config.toml
model = "self-supervised image encoder"
image_size = 32
color_jitter = 0.4
fused_qkv = true
qk_norm = false
layer_scale_init = 1.0
patch_size = [2, 2]
widths = [96, 192, 384]
lr = 0.0019
precondition_frequency = 32
batch_size = 128
decay_fraction = 0.3
Rows from block 2 of a small self-supervised image encoder, named by matrix and row number. Rows with one number belong to one neuron. Each number is 128 + 32 x the weight over its row's rms, rounded and kept within 0 to 255. All counts start at 0. Numbers have three digits each. After the name is the row's rms in percent of the matrix's.
Before each neuron's rows are labels from the 100 images, of 14976, where the neuron reaches its highest value: "responds to" is what is common among them. Only what is clearly more common there than usual is listed. The data: rendered rooms with furniture.
# fc1: MLP up (model.blocks.2.mlp.fc1.weight, 384x96), inputs 0-95
# fc2: MLP down (model.blocks.2.mlp.fc2.weight, 96x384, transposed), outputs 0-95

responds to: count: four
fc1.360 084:109119093125158116137128125154133111165138110083128115104159119140126080179154115120180099153192131117115109166160102157166142133128166235177123107115128181151157153083089151137103116104160094095105098152137134095066167186158118113128171058132031167163093115092155124153156103141160115120
fc2.360 073:152169119158086153163176193099053172106146149123095095105143076157139163146087114125100134109147173184073104132085153139161177139121160116130099145148151102120142112141132069133171108110104166096169204153141124125137126158155116143093173155055168142074127190141144169155137136143094121178

responds to: white walls
fc1.299 106:147055097149143111167146116160184133097115149116159085137124040138125140145133106053111089128181119108140147105153114129128137124131131120184111136163139105065119118094073138086086086138104180096085139088126085142151122059206128147130076081161165107131114071156125126136119116083128181122
fc2.299 110:118142101137138140103146158177138160122158166165081093123115188122105116168019112156109094082113124124190119139153102155178099119107102105034100093135075126176110118114135096174131147126159130137147159137180168150102200102132098135086122181129101108158117088119149148142127113108174174158

responds to: trophy
fc1.60 109:099112089118121100099062106130077100117164140118112123148097136098173110105149042171138104159138153128128104183094190150095122091149141161142134157101124163108099094122097186157150095159177133129111103151176108066149118073149069147057187127139143121140160146115119172181128075169141089140
fc2.60 103:110135116146150122139148134092180099105121173117120104122123182102129075135213110092082083122155139133121192108131060099119142077143114064151144164120128167127154124095109061134111108145119152117091120097156149172121150075129127157061181138144076152078167139075111077119150142125177182089

responds to: red walls; orange walls
fc1.104 126:139106104125118182207150095111135124161122088110134153092075115140133089125114153140149195110098114178166135129110101123112147179091148115116106076120185159150114066123108161073130077185128094174149168147139076154147153137109141099126129076118141116093079180162085147115142169154113134223
fc2.104 113:162067161167121121141106050122141087127109120121145138082160119123099148163069100147134181209105110144105127140101173117165115133184204116107094164095145130059168161123133100093181134193108116113129101083144145120086115107176129117101138138105148085112177151163194182130121102124145125117

responds to: count: four; black walls
fc1.68 103:105074174105089063086114096094136159138117114133142108122127119176144128145136109131076136085102124133156087138119176171094111113073119097114156138174075090166109166173175124167101072070102100161152115137077204145116108108064094163100112083143098153187154163124136118139112140095123068139
fc2.68 094:108139178135187085142078128208125141116159133131185132170124164135168118105096129131159118129184149078117147104067113130084100121153078105081125100092151108126136157099154143167163100176157203137097160157130142112152128073129123109151208099138154165123161085094113089082130107120186122085

responds to: count: four; dog; blue walls
fc1.315 083:110095138135132165152181132106049129201148151157129123099165124147134153163162141156107138200127142102102124157114174186086117164136064111136110117128150120101114102137147187133151154162149109152106153168133062173121132137092046143087168106136173116183155155171138083173164160097167137094
fc2.315 074:137151104203132169085086195182164150113159125066159118085119057159175115083181126111205154124100156116150129116159135095178142086140161131151160170136152158101137103143141151144128087144147102169182112136139171119106112148193153128125097152123073138122113193111125120148114187142121162111

responds to: pink walls; white walls; yellow walls
fc1.308 109:217140130119169110073145165156154114123193151150102091163070148075107126167099148131150149191123083096087175103141068154135177158084145144138123083131117139099188148133116132176104103122139141115076111146121089156080107083092092124084119126121157094056127083114139103156156131163160140132
fc2.308 097:112129133155101110128141107090136133046117230136154135077076090143115130158154131122098150163159160151155146092102118094159128155110107108099124115108112118120119148106175129126131156084160158055120106112147074054113110042164144116146150139089102119184077168156192178170109132152134124133

responds to: black walls
fc1.179 103:091134071089143156077074156120112161178058092134125129071117130152167171140106133110224151113143103166168161079139180150103123112158083150139205102098183165095148113097156116125120128109124099118108107162154102100080149130092162180115146122101138182136137127156100127141086117170084103131
fc2.179 095:151155132150094156125173160153154132106135073165134121188152130126108147109081089149073150132087146124014133189166098130125127120117105136142104097155088151109096178193159171089160156140126101160093102126055110128127105113092087091097090184156132101145127151110070113113147139126177173126

responds to: table
fc1.287 099:115160134051201142120151120102141122152138114155066075116115131059187145069148108169109125105162110122131092066053110133123141081137106122187198195159099074150141125141106110143131126126145082197171116138144160109148138110103150120127122093142177152146115138121123125085092071139130130144
fc2.287 112:105156119113075131101144081119107054146112113119112109118150139128123115127156135109156157142136192126126124192106095111181042129113098163160129163202115155107131088168092150079119095159061161158143108145112074141163163143123143122080108152146116068069113128131115132095108082191199123148

responds to: table; lamp
fc1.158 103:158146078114101111082126179148079084117154156112131120156151093109091164121170211139084136087123092080070103143162082103162086106151113131156148198124153123117109109142174076163067142123163126142144146116124133117147092113099112174139133099127162127164177039187183110091139103117133117125
fc2.158 124:060118139142080154147161135130184081185047144098141109077090199134164162115117121147096129104090182126137155099152113126159107143163121102093140136148139175143143031137133076104152140114130167115147104084085124159156122089172171089161109084125131113138166103137198116102125134147131136080

responds to: table; black walls
fc1.52 113:085146113113090091155145151134157112169122121106074131141143081108122136127128054182074145143104121088170086165088171127129187139089104095166112107102121081112163131143060171169106082152128130127188131153130119162147136174069136094140164100131139165180116149138155178138070089162114145198
fc2.52 116:131117117110144185081062138147154074197132133148104101067133114145118158121162044169141084067122116109123102071129132096173074144131138100088132153164146121081086143113170077144074092104123129129089140099115149101143152105078059137135139109139129111148161092146147097112143202091115155108

responds to: white walls
fc1.121 093:145123111122057128191154115081121143134128048175123170100158151138182128176082137129170120122115177114114086139121079114111122134172120133105093127092177088123158193131082112125089126078128168125099208111143124138100101107112094113142145097073153153080141106138179155152143179160164123189
fc2.121 086:078106117191102158081145111166118141081088143129162144098109099128085174125128083116088118184045115110066164115132135136160159140134149137146070114164067140102169125128141166105107098171113079089120086164125062092134192158160125106105124167124133096134140154125096102164104055127152143093

responds to: trophy; largest object: trophy
fc1.213 113:119138204171141097145137122161122153147102102097123148169145135185126174123142162185125157138111138135077100146071133141159131113113135128082079201118120169168121101143138118155165105128142206196080088113104182143162140200081147129133120080155087117126122096081123144089066168108137104104
fc2.213 094:069140142131095129165098127124082126105097158155104136113092065132185087137157121094143092103148175119131109101078105159127117111127124158104189163108144170203204122110128128196084190081111061112107112143160115134135133089123119110089112133151148158170062147157131126160152093080186106134

responds to: black walls
fc1.260 103:091102189168171140130122131128077139075105131136156121133196100127129097101175117102161147118098162157095103115171131134121170163162108174142060081108131087113149157073133108070162110132174127119127191146101187134133167111078133128116090169076086194136096064124157135128119067129140123149
fc2.260 093:113179116132126146197122107116140104151156182200121137133114129072139072140127157040073184092130171123077110143124163099148199096164114129083119140168100096136113082148085143083116131149113135125117148148128117131161093193118110091103134088043097110096102145077122116110135104122153127090

responds to: wallpaper
fc1.267 105:131132147134145137124128121119118107086140140146089193162131140161132180154121077160121136120100113158155080123144123096113132115132200122102108164168141130095149134131174076114125114144166084097214107078150122115082187146138133076172167094160084095044162155179146135090072191145110138084
fc2.267 104:098072103120125165120140082105135130143098133165090117103099107075086187105138164138167129180154121151156085113103180086101192165150176116156089143134083098150087136142119093111064093109142133148146115113138101141200089142135157181032164121113136124108097156132130152116157162143172111062

responds to: black walls
fc1.108 105:140086086119075154064128136157155093111125097150133135102173098143176103125111102121104166192099166195142158121164156119193107164173127128141131133134164129096163056135186117116111117173156146088065168121206111150110108131082155144174165119123139102141142092107091172131132160172155096091
fc2.108 095:096157158133149092183111119097181084125133112139153145145142140070159127147108097097093191098130104145066174137093094187158151120155124166164100164103049128072112161143141188145188120121134157130077088139153153160130135093120131139116167162174069147122126168151158135091094084126149166186

responds to: count: four
fc1.163 117:088137124091108114119119083103096141184146159083119126109166117143179106087088137156142168148106135100104136115125144116132192108098107128108155158176104118171138146130198173143183140092174091112148188124148106199024105131150210162100086125167146097170141100120172138149136146135133132157
fc2.163 112:136111084164125147167114156164128123141159076116133129117088141163102116139140066136073134136052106137147126184167068142123143105195071104161116095156139195222181156141087100160159111080149130152124093145115172103136111146080152135145134127180102127145076097144126087128112168133184145128

responds to: white walls
fc1.279 092:122131132115151163073095121082131116109112093089128108175083160075161099169126157189076201172118089125139117113150138139075100095078155153161121137141136093126117064174124108179077167152138134147200097089129075157146109167153136095118099086158109164141101160127118077128109185154119154158
fc2.279 089:164089138110101090178077139081129172166128141127132087150136092131124149123185086130093122095127143088163138146186143092146154124107168172068165116156136165104038153138073147121171075110115104150181122158131116154182121108099152174158130189140081130127130189113115081120151122189133128092

responds to: pink walls; white walls
fc1.44 090:147176094147131144116129104160123155140211145095070066116112183149149123133115081110086073176127139136198149084191117099050137173127074109119120129126168102120123128109099161112050135108134108099128095150151149091151135152113155131124065136178140123100129147143113114062137138180154111080
fc2.44 094:120111136044134109099127118176098147122120165067093184168144128143158131175074147160129144131113163146127095146166083080125166088167126144128175144072188102156199168155101130155102111140117096132112131095146161144135094169059114140121129148108113174121172095110141094192098130111080126195

responds to: pink walls
fc1.91 088:164132143112103100145077066154172130125202125111126107117105088122111125102150156140115156065102141140110077119171092169169165104090095128156121138157094146107123171115130158155112107198104158140112076070122105054169076161183153143145160136109101090105107129116032124096116147134116079112
fc2.91 085:107157171078125144131072118133146121145084113130206117140150120142171136162143132165173152095142128143147107091108113055110190111140081141132148124159162143134115115136112070124137090148141140133080145155171180122106128132118154130103076181172129160160139127117073116132072073108127004087

responds to: white walls
fc1.71 103:151130195136118160142114169101148099086141072136098090118124097116085088169121147061116086108160074074158130144167125184156122162121145113118106153134141130061174177115160113235165092159118134140128132081118124147149145151101125111117112150156175138109074137130053067136119121111169150111
fc2.71 088:164139107134157120104138095034142131044139112120189156112098142126139147127104140139179165217169120215139090132102147142100127155114181145121108152102115160132162114195176135139110165062139177142118125150078157104077097149156147113134137116099127110074155096174094125125118103116153122106

responds to: red walls
fc1.329 104:105191101147135104165126144130086102136119113129125126180188109159143111155109131190127252108125099119130109079169149151077133088129114112123078141087109129119151121116137085116107083095127142113122155119163137146206145115140086080082126072129105144128094158163185056089157117108119085117
fc2.329 108:090126095138133144100110192134080148159128133153148099104105115197107206075149063123122133100136131151104102127112090101103157092110104154131087076176117162159116150109114149127110132080117107117059093142120154128127227201130133136131176134113112140173189133094148129130153133096152051108

responds to: pink walls
fc1.274 101:170125151119087119045104150080081077175149137122122166123107134150115135109130161123144140108150121165142152112108148161200132151120165122112096124167149089144176196120131092138144150118188123133157152189142194111104183144121170117089134168126189105167085168135100147161148150127046077157
fc2.274 090:108155103071111119117127116093184182082086180158141138086167138144116121166131132075174139154149121130108109114184106077167071082060117131170111150138082089081161157084144111122129112132125128104162178113150099125194129104216103113168119128099155080101168157111128184110144144094131104114

responds to: white walls
fc1.64 097:197124156118120157167135097119129140164167096081131131136130140097081161163138149149163098127138121124102086142145092164121088132093154122155131108108131093117125115097117127152098132110189108127085127146093113173148073080113181135078155200160093094094142154160138074064078138202120052064
fc2.64 103:089104113159134048110126097099085165109089122104055091196166111102139164124132078090080191125162132160145169175109111145126106144139144128138083140111100130091078189136164173106113169117125096085151164119102203139117151110081129149162088127160149135129117122115081156182105136103084114166

responds to: red walls; black walls
fc1.46 125:150117103105153154139140127153133139083132096118113178162139151089132186121124074135122181107135089131108105140139134132160129104116121095110109140164083120173113146126079099118070039134112164149117160149089139099139213085099168080144242067144114117107116112163099082131164113103092083128
fc2.46 149:127131070109128090058058139102155144176071100192124076149153131201116082142168090137136097075122172104098120088135129119092132086131206131135112100134143110105137127108137133178142091100135091222099096170108112131112150174091121110145129141160110140149123072126133104153095144143143091168

responds to: count: four; yellow walls
fc1.371 093:120178134176158100108171099116133068103103127154138131132166138155143158105144133112081145090139121200093153145081155093141156145142083121088106088084167124144150182165117111105134126100208102135116116199160085138190150192075079137147099112143143072162102143140110143094113101159152061140
fc2.371 107:110114163121111156101148147147119136130144129134148144167140131137141114149110158146145126150130151125195165107121137186157107096149110135100128118101138151140043125141104147160144199131097084124126124093129159148188101110221128105142133166064156116219058187144082122162119123099044090166

responds to: table; count: four; sofa
fc1.167 086:156157204103128147045138130046158153082126149194159156139104115146123098086118143148166124122069144177165109074177123131076117141115113087159109096158111171161131128142115155132140131144084130086107147118163179161148076146104131062144141126184172068152132168103139106140140131173145141152
fc2.167 077:116155112094069127122118083102089118157177171112132102127162131125059142096179135219089104149095132127161128074139095144128067144158139104115137131136198086142063206122171098145159146136158143128180116149128107168105100137109114123101150113158133137117132165148139134164142122173202097194